From a checkpoint of a small masked image model.
Model: 48-pixel images, encoder arch vit, encoder activation star_relu, encoder patch size [6, 6], encoder width 192, decoder width 128.
Data: 147500 training examples, 28.1 epochs.
Rows from block 7 of the encoder of a small masked image model, named by matrix and row number. Rows with one number belong to one neuron. Each number is 128 + 32 x the weight over its row's rms, rounded and kept within 0 to 255. All counts start at 0. Numbers have three digits each.
After each neuron's rows are labels from the 100 images, of 14848, where the neuron reaches its highest value: "responds to" is what is common among them. Only what is clearly more common there than usual is listed. The data: numbers of one to four digits printed on busy colour backdrops. In brackets: how many of the 100.
# fc1: MLP up (encoder.blocks.7.mlp.fc1.weight, 384x192), inputs 0-191
# fc2: MLP down (encoder.blocks.7.mlp.fc2.weight, 192x384, transposed), outputs 0-191

fc1.129:118191164150107095155076141122142109123091117122155088132166127114191137062107083139108174075123176159177095114091173073109171122086143138155135118142142139139184106128151185164087123100050138141107160162121107116165158165102074141094173156132169110128127073114082162138135092162108094121131122163144158164159108086059147108097109108169154183157091165133118143117119071099138166150141181096113111134124199170155117125125142137127135109084162117037113105124067133108124125105144162163165110108128056095175088123107085081083124200168126132110098097133109168104129107087127124063
fc2.129:202141156133133116125129138165069144160138187111119122107099106080088130150143103134118141099101158158103131137159118173149100076137125197119139121111170184108073100141061079116125148075152124097156079077154183123135127122131124154108098126101142123101096165065121128097082141095143164115107102099157109164140106146219149151136137147157170038083119083152159080125115169115134119133152142153101146159113055116108179165151163142112120142117049098204181129144195100125145142141113080145094090106149179135056155178087141096182132111094101132135135147189128093163129144101136124176
responds to: the digit 7 (55); first digit: 7 (44); last digit: 7 (41)

fc1.36:149076124111137086152135118128150113131102101100187126129133148138138111114135134142198156179154102007146166096153082093131151099103070191183078099148113107101128123196148096174129098157127181137122122119105154133123138133098126140135110147136080170106125082139131150125143151110125207125176167145118088112160112110101203149152161163115089113119101155209150146142112095091171149143102118088092105091134068135079154154133102147083136111155156202155092150103051133099157103143099161125149112130072154144105124098118137106179128076163138132139149128133137101185139153022176155131
fc2.36:116113125116088158156115148109075145197112127176063130140148089104103120131135142190088102072153155197104121166100106152090117135143078154107210133119137143126112072116144173150042170093168145126124111114128102146054080088135078088126143074131133102186124093143156125155098106161136072109098161137135128082062166156136106126153126117097129137087172130074153063078118144135146121113130165192144150167166128127136091127085154074173121147128078113142134088114193075085130156105144129056132148195163140128181175171133170162128146154161155076130111174135130154130132142121126119125
responds to: the digit 1 (46); last digit: 1 (28)

fc1.83:062189124120089132145105102162110109081164160181144118120122175224152100114110183095148109109121109109128088170062177069131137096101155104091139125115144076089116119167104144095105150159124103085132182132088130099102175102107181111157115141136160115145163098073116132122022140095061111108116157112106124102118155124120114167119077131088150137156129127146141164194158101105102120134189160111082088186154114138082136126143173134120195095119119117124110165116146104057098158123123168153151076129107132174166069085133187135108146131158166123101156183124127125122075133144152160066
fc2.83:101106143101109155189158132087093158208084109087139107098117118082108126166125034113109088122193178166150150116114097106158230177120121129167092093115067141157169137130132100160168118095184104152116145129115144195114095118195126065158122138171112107083070136116153101139145105121153121135156154177126140084167179136133116127100195125133152106109110114125124178152114160117162099145140089132165147086140146132191141126110067137149069106166113157184138081119082138153108111119163133093063108177119139128171102092102102098124093171106151154078106094165111080092110162134108130135
responds to: on a plate (80)

fc1.340:096143099150076121139134110116152117113081148135118036101133147144134123181101124145159167124137084074154110150057149134158145124091098136146110153159116111150107159123131110125136193167143130078064093125135110167087116158124135210087082095171165098150128100119151185195158088124146132118115141125091163160161121132194187118118116170095111108138118133037120108076164150138116204104105101089115130107130160138150193154162083090106134140163141133095067130132139080107102083113212118152124200096112150121182113157117124120150086126120181145112169124059115139156150129181115126192
fc2.340:160064106091095154140137094156152122179109110166162173172136132095072115119130129117077136143139112137138092119178188094122119159148165147167150101096060101081141160158107154113155108145159108121126092156078100060153169148113119176186165089119133093057127155118113066145099129171109152114186098167068139119126103121099083122235160087186085133123195125117144150156142146098133083155118136142113144144149141117103095159055123132117152126154137133096133162155073082116147145135072178045127091123188136194126118091168120092147102103124115106137115106102161119105137191137136126164
responds to: on a plate (100)

fc1.213:093188152121092159114133111144073124092138114101092162120135121183098137171088149095140161150109196129125156093137058107132103107153134113116189151154171064117104150171139096117147099172101119132139122179157116124217173074049152124121072115166161111139096126136153135149144117161155145138108104155119162078074114104152136105131169129118143181151133107109161135101088190106145133101179119129120100149147101075089096115142165113186160093142220120078116169096139134159086169185116121128142154153116147107098106172081045111145132192119110139138123127123066121091153099099161043128
fc2.213:170086130128191181114129125130195097103101163145149109135141066085138157129184209106069095144139123112131155118159145120147148114069118138095093111099102123151175139105135121164099125164197153126117160085083184133107131112134136158119162102105123144151155089119103109101128202127091104071177136095168119114071144154111138094085133088164139129078095103081113141200117129127129128151125146098105132163168226102100102160122065112038134121149066087145088156124096131156120093157175112157077113158134134107114132160186140161133120084114113089152173096091114149189180141155145159101
responds to: length: four (87); bold (82); the digit 4 (72); the digit 1 (52)

fc1.189:207147138098148143165183083129143120060190125110203144117131139106125080063103155124188150126129114169109106188098084068079164113121170061154128154102135147113169090134149092101067129170210084125132165160140177124076195123106172113174149118096127157091127098128160105083135156102146127127153150117148144081204167144121143137075139164174143122096131159106122114185118125089111148116093067103170112121108121121115063122143123083123095120117157086114139117164101116116114117136177158113109160163109153069135165131190117079100113175134086160085111149132144167164129095100149128154
fc2.189:069130087107099123175090177132117168185095134136105139107107068126098102178144135101122135099100173134103187171144130105145142192094163156120165088129122130154137139139129101176184117091099117090155159063081144141124122168150097145163137096179105166135157132122115116129097027184082141075116128171147132120092090137137136180165141165110104131135130086110152140080114181134124153126130117042119094150141109061145159146086140054139191131142102136149140136153131125107144102173092161080162146165113168107157084135090125141134096150140125105177150080092205108137147179107132057063
responds to: bold (72); first digit: 2 (31); last digit: 2 (26)

fc1.272:096120114117132120160153123167143099092210118145119124125082107117183129130150194053175162130125138138061102099115071124115142141094130110114167147097157169110129111115131173147131064148149130070092105152112112127074153127103205072160097072101086115129143116092168085192090097116202119140160175144165176146145114123135130165146147133075104166075178136103123181109147096203147112098063167181180095105067104112124129152187096136143132123117075102168152127142106124123121101116164131130179123131132153109119161107138098069102141113120189151070137081165154149092113109111179150132
fc2.272:165168103140122135088129158104128058149141138093167165110147161154153136139155131120107175223143179123175103143142129094189173128147162108093117195093133073164162103140099102113134153140117097115133117166212115150147072154125135196138142132128161116121126101096107101115121144136073170173123105182087099129104101159169135070092132147083105131149084045161111148120117144100096160158142151072172091150156113187138133134089069114103095153124126094137109111096094094097155094119158075139108144197139121068140101098135090154192177104157131079181180109099157137100109108075096113161
responds to: length: four (56); black ink (40)

fc1.286:110088137121103125173090133156125055109131125124158164076155083164154100121135135115165142135132097122106134089154155083091147122122158112094118067180142071108104161158125197092162112167168091184152093150108138190157087067156119159122183084083165151122095160106113192147051139170074120172154178121129188132161132140107180112087134121140192149190162096168124110154138165161159104098155109145141134133162097154124150071166150121141171123106182132114150127114095083060110140115126097115130185077083108070137140068107084104145118140120159119064100098101159153160151098114152113131
fc2.286:140132140090122180091069109125141135155090118106151155064076158092140134162099127121137163139098145127159169088124126087112130165053123128165067158091161201119149078143128046170142108125102150167137105113079146126132108101099171151116074184172101037039171170138164131135171139091144131105131117126139081138133150160149140116154125196147154084125140122124126097108123137107133121127089173124108093102109215087137148179131080117116098114136086156129099137154146076144106162131158123165136097181130133111120105125179133184174194125125054118129135127147100142110139127151229107136
responds to: the digit 1 (53); first digit: 1 (28); black ink (25)

fc1.25:199106089105156137135070118111108070101169123082138085135164095133191178075107087130138116163137112032134083140150138191168144126178143122172167124158140165113149140142175126101138126168096140094104093104161143124099197124149134106131106096086136137056134146095135180151122100141106118132162114119141149118069133109096181146112167084127085092147117105123126152095168143130096123123128095091139157112149118133054129063155132101155172108107170116122133143099049152144092148134130120152186156161107188155152138140118083091115114131130121111156180130096101177159110079056185085214
fc2.25:106101123150076176134102133130140108118127123200160157140134153138092092159079144070091148120103120141153132058107110051116113121091172133095079102132112060103083111135114180135144118171191096195155162143116085182139093141150122113131087143129152109151147114154135101149141145149146151133069135163157065077175105100145127129169149164076178119191164182119166145194103116131130077115122130214133101120108127116098109150069142156146079160157150175103103120094154120148155156133068133086100171121103074158125106155141125194151169079166132143125118124174137106109145090122077148048
responds to: the digit 1 (74); length: four (53); last digit: 1 (33); black ink (28)

fc1.174:133146152116092080110125150119148113164179136181092163093167124109152087104077175118117139094128111090134120097210157144112140149104107112090183148129128112094090134138118133096094139169157180152141089114176077131119111103143129128126089136081091140163102134122150098219089108111129127123115123122171089142132149080060152152103098145094118166134103160126113164077135171100184121167184124147075153229145110121142107135096157172153083172117141188124100140118113121047109106136143199097161123107131199144133135153103098101153106117086072189084110113061099189122102134158127192116
fc2.174:141103142103211194102129092113126160141118071102119071156136179113111148098173120170121108112160141157144167118081104162142168160141252100119113121172076147149119104139085127140121176142144097119127199174125095133155123162133128148155134114106137132121111122102092111104149147118102084170100129063132118207194141120144098095068148095128106138137109140108135066131117112156163101114119102103170105116136119152157103144139106090111138133121139119153134097162128109200089155150092139116151077116132058128123132094205089098108124131088097137205103091152174086135142227124140077069
responds to: length: four (64); white ink (32); pink ink (25)

fc1.16:152108110169179148104155106136129067116161056110110151141153094145163132065110140136070118142067132142200083108094069111167185168145129179124114146162112136106041152150126121173079179097151134139134145090094079110088141145154145160116135097198111152111103127082141105150090161108143074104111121153170151159140162098113131072152121104141181133113100167086116171189124153159132115159134163147080167104072120134100151114142077137155106122164075175082167131131172124087174104105145073164167159111072161128162139149112129091133087154100146117158116150132091084187125068172135166147
fc2.16:117136088123106154156108157132121180133190160150132109169141158129130112163159116181098106126161157111111114142209140167162103176090124091152147096102089079141195100140134141146135165132085118152105127160154164138161137118058091100165183099119106108094146114147112096100101140172109090169149137121091108074161117111117094162112162091114076147166122084093156069127120088081176127130172130152115122130137150094135141082168113151075124134058115142075143141093111162101152151166158136140104071145101143199090099091109048194037167104167154080185096144128178155092135172144142101118
responds to: length: four (51)

fc1.362:111169111094113124103126107099086111199156146061113191094132106136160139159157118100133133162132121082129119130132115196118090144140124109121218101174112129157090133186143112156130085170177121157125104114128123156137120148110079089089144174131145112151073052098192158087189144112152128166175165115096142078185134089117088126132111154138107105134113119070192141078063152104139118149108126107178153129169102157133124152159147062190125117179087134078080124077154159052143129172120084072121152141112078117127108123152176113131152164082123148169129124191097167126142131085115109136
fc2.362:157111147112183134157137162147144163087099098140149098137100161105094135101082122140127130087112149102148158145095142098175128076076090114100078095114137103140169090092120137092105173101129152113153172153128147099166114129106147146158109130152110165084129176101081120108122095158128103100141099081115090180078213161169208104126146169109185137152094155182098114175198066164064109128153073128076123116116144069126129144123121228101108126103159161175127136122148090199076096137144178134208133151142181125104174124138140124073128088163111129084151092135085108163133131119115126129
responds to: the digit 7 (76); length: four (52); first digit: 7 (35)

fc1.127:105125141126123160088095142149120127137160158165155146096168137146119137131129174192111164162119180142131116079105094098157129089109112069197090085092153173101212127097126102122146120132107217113103101140121077169153142144094154070106136133090114117096127154172133083091097095111110172112112183134127128174183125081095156110159093146079094150139190151125094124150125112144133136139114145179147100198128120138083190126120096153186153186163124097148121110145127148155042108144139107197175098078113114182110111061111070092165116110101125135077111176109159125073140120125085171144
fc2.127:087133107097170132192118157073097123141146129153111091184130164070168079087163125083123126098147186100177131056072181132159124157168150126120114148126123098163078138157191127164169114210092058131098151166108151095123096133170131134140164133130093119087143145158125143102158102111154100106120120129131133157090128083106087126120145147127093137134120131108081107140156167151141130097133112152104141136161101140161091085159147080172113093153110255161098092049086159122125096131123170084137105122110146146101175217139158123132129084124172101149125130111081127098180138134096174125
responds to: the digit 1 (46); white ink (35)

fc1.252:113145112131138135111162144162081089130111152121098163127134118170136113127151122107190131154101087102146157121152105082138134130119125097149112112204146079142155120193199103165171106114157138120152105103072105150126143049052110138162088194124139108187098062147113148061152131177145126161220174151116138127108127127190115150177124174140054111099157062144125132145110134155093213114164112133119084080119085073071159140100163151113098127086158097099123126137132079165143157160118151141117165157109148125127115138169073139094127161197104093172156125121101147156126144131112065123
fc2.252:141138175134129138174097091102133205085171129128140143114196154155089142112123165178070095088161174150105159170113163120134138110191090174100179179093113107094109138117137161122115120085092143136098141134185116117117075145196156126092140106113109141167134163108158112167108153090121083172104118146119186185071144182084113100169116117105147140159146171054118129116141068130107111140127134109161139119135152165167104111136106072093164163130058184129110161118148176059124106122142061098109114093152113172110107173055149096187149060092120075103120160133105136085110139126141134122
responds to: length: four (98); the digit 0 (53); the digit 8 (51); white ink (29)

fc1.237:114167072129152182131188174132167149154153114128137173156096100154147086139076121160158092159122170094079094151082154155130105190159162102106058151156188083056106121109132152149130160141116129190141107120140134122113142139069195149063117125139062090130095075108143132107108171121132138127122167138118100153085092159155118138062148128104141108121158079148131163106164153139178080142100107115136145097128075072106104208152103127100126072139159097158134190129150089127139106135103105118144183177144117150103127079151167103189102121123106146114117084063153119101117115057162141190
fc2.237:107117151123081107112066056112130109143114152098105082094123162124112137107178118138106181138118062097169136116145164154126116106116095173116167117140125230182111138128118099066146128134141126113169165112149110109140113097186090119184141119050190159146102161104137110148129041145099168123074069144142158132199162083105127113139121165163103180168108149134133113135106118098107204109152151142111113135083134131132130074129172118103145171092103160099126099111094202115139160097135151154172094061128109140185143185097050179094085144134133137150132169169140148144097107161109125119
responds to: the digit 4 (83); last digit: 4 (56); first digit: 4 (40)

fc1.228:069103155139137115121130156067123102108076105078144163113138085110152130147117153117181146113141148126114135141171066127119120085088117132129160144159159213185079203128121186130104154151150129121156174125140139085084180129146152201121123132178191038163152119140111145087197154126114136151115128123179165081142112113137089088163090062116151146121094176135109117118100132146159172128117108127130080132072143167111153110100142205098148117093134140112145077095123114146124187119142133086071084120090139129146135060093117057082139149156113114101069154145169123168103161116072147105
fc2.228:131121129175116086069204086175084103169144082190107065135121133098100114095126125124067094127114103142152119130115139139109192177125138128171088161130145148109153102127152121102111076045132100144164115133131163170186069124113119085176205130176092109156123164191106209105103123107100105129085149126102142163124144130149166110110193144116116112085165078104084103135136161143115088123144115125158144157166125106206111184119126138107155150181117113184143147103115100156138093078149119165109072127139179100140114178140154102209134093135091097158141131110048125111120091134127119115
responds to: on a plate (100)

fc1.216:135045166097179212124103158200092126112121135129111119158182120147115133108089123158114165126121137139097066128118142096082169149093098104119144115182128139174094151132163120100134088087153154153100094130107126131110188170133151091167065159151115187139066201121126080127124165132127042177129148099124108067089160123154122164161141156104055081071146132109148117106176062142094132183094123115127124180088104121117131165102167100124115089123123140148153126074176167151130106160067131144176144132134130085126137108179144120135098094139150149078139166088169143174153125112187122101
fc2.216:161230108115068112138173139130127146121145115099089194126114091125124138207120193121141125157184149136119102111140089086125076055123106097153170140074144105120194068121085097154158203192135095113156166131142122104139109078107126141127152112150098120139127041092130107140146050109140137124147095166144159179173095084112172162140132137161154115085159101191139116104147162108134157209090080104154115105168140137109134082099100156100126133144150152085155099108154138086141128066145132157148104142149135084126108101136103131205111131110154136134093099168152166144114109133107066105
responds to: length: four (66); white ink (45)

fc1.312:090072116150138146130160154154164099139173127236198183126123125153116072170069104164151128118142107135123116136087124159081102182161106149082104109184185116068106142137131150101134124112103166135105101202150131158133137110099144151116103124123113124122061085123163135078128190124098121134120168175128063075074115116067116131165144076119158124111115117107115148115114154095120061120175160108078171136079124179161132199147153152108181107124128084112087132100161142102106115130097092140203155127137121100107119151105111099139145076113165158113127165053185170122128165078127130112
fc2.312:094187124130123138177061104111119180135152164080188115082104147140118120105150068139083091152121161150135130122147117077098104058057141087107143153113123142159138094135110116153064111149129122077177097081125132106167147149114101161155124152164188156073155146132089114201195113103100126139144089191176130137112095155105165075134158187147160165148169125107130166108129182137132107143129127077106128115132127132149133103090132070116137129164106065155101131112163191155135191068140154194124143155143101135202141148117149096094105142113064117179100184093128075091098130139131097132
responds to: the digit 4 (100); last digit: 4 (68); first digit: 4 (59); white ink (26)

fc1.292:130116128095115114109107123161123093106085111149135190125120060164095127127097114133087095148143117166142099095160149166108147134126169109109092217105190112137196125150182106142158093159086143082133151114117092113103168094169117069111089088118138111133112202180112117127156155169117092121198212183172102138156120124107135074121109185129093115118148083174138124115112135159131102155088157104052104079114153111134129141117145112134150067147138142129104112212146081117129138164107120106114176141155113181108102140148128128171113142176095157183163165131121182104056154068188085127
fc2.292:096194093141154135130134088130148158115126120054117121109151170145151119105172152129082193137094152130072190168124114095107088146154099105099125089145031149108090135170167141119089148119147136085099120161104164081103138162134157166179117166118125196134177108112158115140145171052130145174132111121124172140137130111131131243124175150144079177144119069078109123088168145111128140129093114158145165138155110118102167144137180149095088132102091164125138171085142142150078115117193138113084143145124135130158147108075079120131159044097096071125134097131105109143138108129059086114
responds to: the digit 4 (89); first digit: 4 (77)

fc1.82:126141116083157143123116075128114147123141124133054178169120075143175093088172146076127207138142132082129157128073134165092150159136140144074131111147182057173135143094119145159115128133103161096120132142075125087073173159129140127178126104164095092114111158130181150149138152159124134184093092150120137068146080096158120121182109185084071156085110115102103148096147147094165108179136123131170157086193090164106176161121097126161056105114101079042114115113139126177140154144195124107104126167102172148177088152103129133133122117108129144162119159075076161123132132124121085077
fc2.82:136136165140124103159150185141141086120108099129145102079148139133080172139102159189143112117128123170106113140246085084117180083144110103190050184090085197116160130171145134120167104153139155159141114109122107136157149119158130149100148149082185158098141103146059113093133067121121127089113067137173091122097168160124101140129125110157153083152153176130153108144086160152077167082072182108074109170059154110139108109144111132040154134122102147170143147099129118101114095096142108130149107067099122106119142149147185138120161132166085162139135076176170095112121136130148149152
responds to: the digit 1 (57); the digit 4 (52); last digit: 1 (46); last digit: 4 (39)

fc1.256:176139149153082108157099128093131154086059088117109081126122143124124200093125135137125139122129093106142093127124077069159109106117119158131116133129143138163145148106124102129083147155116118091140181144139160120115156143125099044146109133090116137208141101152144117124160175158105137141106117166169182163125198139167142136162114183171056142094139176138115151119133137185161130143149092120088110094129152098093096104137129110049082139152181235090058132086113170153094125120180155157120124088123096174139130154183049140074116126144143178115105117152075145151125141121219111114
fc2.256:117116081137169164141113144151176146131161164135100163138107129146092079161110126120115152148124164147110164114133146157138136158150153088104139123150143096121142140192145149114157089120160108167139071162104114078170130069121135141127099121111114163110112119097128144093183092075135137152146134082109061128092113167107091123065108093049181072175200119106181100150098180118142100148067206088122105159190086152153163163125129139183162107135070063129154132149172122095115130178099124129165084129160148077096130092120124086184171141096125089110175137106141084078119198088080116169
responds to: bold (72); the digit 5 (67); last digit: 5 (43); first digit: 5 (38)

fc1.342:151123208158163140122150139047124112131136111107144101109102190069148187103172108124129144120105141158101090109104077102124082106150139110168152162143121143107090124139132153178153166089134130118209126097044128167189097132066110110059147114176168148198157127162111128118192152114064120151141155107107181126079165100164102169098129179138119164146130136120078159108138151093100145114113142154195167130118091089156092084152103107138107147142115150164132154050182067115156109146100106127125152131096109098120145132143167133110130176159067158178086130108102128091079125107105177126
fc2.342:133113093107088106099095149190161103181055136109115116135122112134133064152098121125134143124149092069162150069169137115121160106096074145122115097088142121150147131144130147102133079096179156206110186156195108107134095101161116132185099147108104130082131108142158211126105126086121112133176102110128106155189128145081118080139147150145158086097120082138138072111139161118173164166164166096078110172115211168073124150114146121189095138117099154082130172177134153162126107099130118141103083096123160120133092146114104107236121124119130119131160139084201121164128180094138101103
responds to: the digit 7 (86); first digit: 7 (46); last digit: 7 (31)

fc1.230:138098099137063160113106110116143138127034137134121149138150151137098119142152134126156090143136097117099111126121085112111110146133173131118104183144161099162148070163143154111124109138193113184135110110096125116132086103097209231152154150134169129192162099134117129093179094154152152162131100183173084076115153137126106164111190067164152195121124086099129143166077094199125166135093117117084116203134120096114093103137110157115149157127124161133172184110078120107087082107147196060150113116062145183096144116089086128099101129155141131092120122151141109151068139131086114136
fc2.230:110207125146119111116163107102108142159170160177118145144128104075184125147136097157138143126084177124130151110115132137161101173146082130127114108133132096083138172121104165110110118126117153106107167103118122179162114129065065079137100107143112149043123181126173152160153119137123152108089129142091188128113162183124175109107178140053106068145095110117105174104165133162137090134097173119177160070107144109163169128071125148148156090160097051133130176118105097091073091107130114129097090194170163131152069083144159083181176096057115114144130139157137180102146096135173161104
responds to: on a plate (100)

fc1.72:149133130102152124136132131111131100122088135127098198174139062115119128128096177135164115177176127075146107137115143168190141130125072199162153098148112137117135105105146085134102077162168161128106181114166109138151166117043145116077085169168128118172094082100088160107147142169116090115127192172156134126077123137167177143124202159082137117082109155157177198175070097144147142104102087154138082117125085094061083114147124087128105120131123136184084122148123133080136081180098128117124084166100128139132118080132074162086110152167129173155115137111104192077136148139133083152
fc2.72:112175160097111159121106165144207132095147195085109079134162137084146080136085125136108116113118110121136124134096167112120114086086109106094108161125159096125151141110190158186129096112096117155140145104146110173214118133171133156155122150099086156134112136130187120104122160113074118120144083164080136154096196110117115103154083140156100154145199089081124107123133099135186160153129118104112142160101179112152158100075120163049122130082127167122058138092102134205141162142171170182107170086143127096110140193107099195145148064140096055153155132136121128093158135075116110110
responds to: length: four (97); bold (73); black ink (26)

fc1.333:111125174073050138111150110161094161128061123091150162140098117145129090077066122140101149158084062132136186108145169132125208167136163129072137075122087083126064126148141115110105099184149129165113142096184134145126128097148115135149096148160174106069126101143132136118117143106174189108139151114162124117156082136141113105097176111109192163085084100167154142078077160171141096092091140161132092133115147116187123109144133147119127140152103124134121126176106159154120158128152107102169156154091071160181069137128126150186129124031210130093105127101091118159157134125164081147
fc2.333:143131110170136114058103130132115107160110131129124099155100147120177140172204105059125138089117169125091128071177097082146103119091124098147139132100144196073190113138160118155187175112157150098152188081113133101124136123108125094103122128102110106222156126132140118108179124148105140114161127139124172099140159100127137153176074161136134128146097158103126095147136075058074150154072093119069110157161154062078156155175142113119183126129116120141105139194190147138097142099122150152100098072180140049150167124148107120110153147173091107155121106141085160112188091191136129114
responds to: the digit 4 (100); first digit: 4 (67); last digit: 4 (58); black ink (25)

fc1.153:183102130117099169113136124162115095075151113097110084137107080115138137132135191070110111180136102137143130094153096152163085129129142138083133116135162103117133161096122085126101127084127097100144124100152128121087042137135093123102138114163109130086165177183099135093171105200081129129195207187109124148135129089119152124116131167086106089144108126128170144117173108118096081123154119102158187113166126126133093133134047116112118040136116232201099121167157099142146065136092147156162153135126121088153079200155139143118180115093178108168139128070127158147128157143114165135
fc2.153:105097153176120136142100162107134085147077153147153150098108199154084133087079140190138143106109070129112077140132134150122196065074115126160117131190084118139101131101120143136124120188139144137157121137158097175146176079084118144145127151087152110187122087084129096139098119093113100169189168195218130156110164164120095115099147129146155186149151103151097089106121145160152145109089147154099039144084129112160137085092185148172135094088080145119124122098094146135035132099149139183156149148181185134113122142138169104102109096149057139122101113125134106136124140103131174123
responds to: the digit 1 (63); first digit: 1 (33)

fc1.217:088161144128119117152095178111148125137150125120115121073108168104084089119094168179055174112100110115113120088146103171150145030098141127154188106109111167134197083136124129175077146151156181082173155148083073093101087137118079164097124175141145128081126144087109101146109060172106127135156135136104171108132206114131132093136146119182101138169142150133112110142119109127180181093136179144136164211061139100103120112198141096092173115114174118081179142131102145143152104130151060085120100085106149081141129151110088079104131169165090129153137122125120155142117135159120118172
fc2.217:173095086090093132055160116147123153138153165137155127115102137141171143109153122196142091147112128089146142165048132139122156165160147126144139088145139137125080143082152145120155129117079124139157148079147139158082125119143129114122108090146181113130132105154139116143132126186114118132085094146099133155163062109100148132121095106098153148122108156166102120083130119131102103102162114191117165026122078120161112066140103154148100158105086199170123079127130137062134177176094146174144186094129132220122062155119132134184078144138195172126070168181131109107067076113140107092
responds to: bold (73); the digit 3 (59); last digit: 3 (32); first digit: 3 (32)

fc1.352:149117155093108117200084154140121086138127174137153137105043149201168124080112095160140138135082121108087158095109140112088148113124078141127105124127191157156129117083095157149116158109100075129099143136120129123158140143114096142152130114147118122162179158203068145167137127146129147037096165113158094093147105124111132141112172166118129196168158142164144122148148062130056133140159136170108104094042181113167095174112094115152137108169193070143124144127192138142146162082140161147130063126113116135154099093103121085154058192096110085140136158114144128102148116119192102142
fc2.352:128184147128159147065136168126107122163112187157115115083214139074094103168161117140117124111147073122187109116160134125144117114097137129166146112122100153103134130146148164132160087148126058155194118143116112153099097100134162118098180138143164103103092049101135074114121097094115113199138123149113123100099154129149059100079094108119147081092119115128106069112129132081189110118161179122132171168184070206126132112107115127135176115121053165097176096109069079110094173199143137093169115091162151129124190102123138170146154120170139154113154102093136141127130178161101158117
responds to: bold (76); the digit 7 (75); first digit: 7 (71); length: one (60)

fc1.92:169087121122141163118104139136116140107146134132142155062122067194204105057112084173075144149118074131191093171077072156141103106094134097127153124085179125146124135159130115131140049115070172104101172140141127148156145120128147130067101141181110149164134096120168096095097146121133140159130138145104167119142116095106128159156159158056170156089124138139158157127082180119084113096118158152134075140121101146148167060186212099147098164084114077087150114156096141138128138149201107123152131101104118145121083083145075113154138150127071134172111159118087191145089176129130118148
fc2.92:090164135129136161194146125067110101150148131103112123158131169090135110119173164156125129083084136121149116154177134126149122229108111077155133151165086214104108081087098112158090161122191117185079138151050124157183146171132126148102162168117131166102148150156037163112119128112134148132089123111154113157180158106110108111083114115191137089135118120101111120193173160134106122126147170122116137146163167073141137133101104079110175091161137097151129100107189118085143122100088124155140085181150125167093099129143135073060125121103126152170111093061129079122118128060141101131
responds to: bold (72); the digit 4 (69); last digit: 4 (52); white ink (27)

fc1.91:127124163054134122144150117138090080116088108157111119075110131143159169080118123161141129191146084116119132154089142143063142144192199097163146095159142154126152150145140171153182157111133168133134136081120102131137120201082078146126148144120125110141118136115103150064091110173125163167141185114087165132168199089117150127101134168169090179114028113097091168192081149145168115163115121095155132113112132125148096139149156120167131135126179158123156110106098166106119105156124133088109146114089099115116120100148105122061130143146096196069144079111076159095057118068190152156
fc2.91:177177124125145158068167117141097114114096140070134105105175077083135135143178131160161155081111139091116109156201114113151111169153121051110118175077176121129167112108115089097127114135113118142135089098151151153124133146158092151125145122137112104073152123157139117099109130064154143097159099169140116149162117208128119168165172159116160103047173102082141086095170235108100111159151128140118153113133166105134080126112186126158108143131090069103112158135160059174105133172127148137118163136123125134081117158138088083166113201137072122151108153114164119134176146060109069110
responds to: the digit 7 (100); first digit: 7 (64); last digit: 7 (58); length: two (55)

fc1.103:074137113118096170112109153120120107121112063066137120148155083116136114151105131108197092110081155078093108119067115147099186134119115135100116185193161077204141173151122188132101115135178130112157102140157170137133092128103123173108144129132117088143203082136137085120069058098088148137156077091078142112147113102093114113155108177116157124106103159076120162146109105111101090111109123172115116191119126148121168185120160132142177134122153157132118155173126066143149137127154129152145172125142094128165142092195117111085140172096120121115160117118163107168114097210046179068
fc2.103:110145169118150124134162083155106172191127181159118105132153180125120085166128078055152171082177156091123129137162144140087131172125143070150137115137074114107174152177156141127125070099101041128077103122133118134122154154111127113180176101132160072127117157120112151209121150073090093150151134156153131163138152152125109171136188149071175121106145084148158124151108125101155134133126145072131144095109153102121099108159142120173059153150129164144119137133066104120113119105137079120092044174106155156183133067086123125152176129129146131156106147206069154104122125071124153070
responds to: on a plate (100)

fc1.88:139175128160118112190159150101125189115197157139138123145161188105078114110122142134065113137092122115147062130106120110124085139206147151130199154144084151169062145091108143135084114067078141150096110128179119069114081170161105111129153142148130139140132147132120093146111072057149113126089087204114148151129113140109084129110093138100161158097105157101113116145167122111153151162142157131161146146118168197176148097176127071091122132128129153157144126147133151152130136078110108119123073077156066101099106173049146084125105126129082134110113211210107102127142124172109162135
fc2.88:074143162081081102097107178156112126095081065091132120114138072151223140112133138147169137140134100100113154199081105070116133132121065161151082088092156089105148063185172149139119128152123134136146131125101130139118126067102117106089100158127127158129078090178122158153126176171059119114157145105159152093110158117154185191159146101160087149109126128063152159113124127120135153128114091145102136145136132088125125168093103189105127131067131121101058150107132123120140138177178153137136172131128176165173132154145059153155138112152162033138123100071147153151130136154193103131
responds to: bold (84); length: one (57); last digit: 9 (28)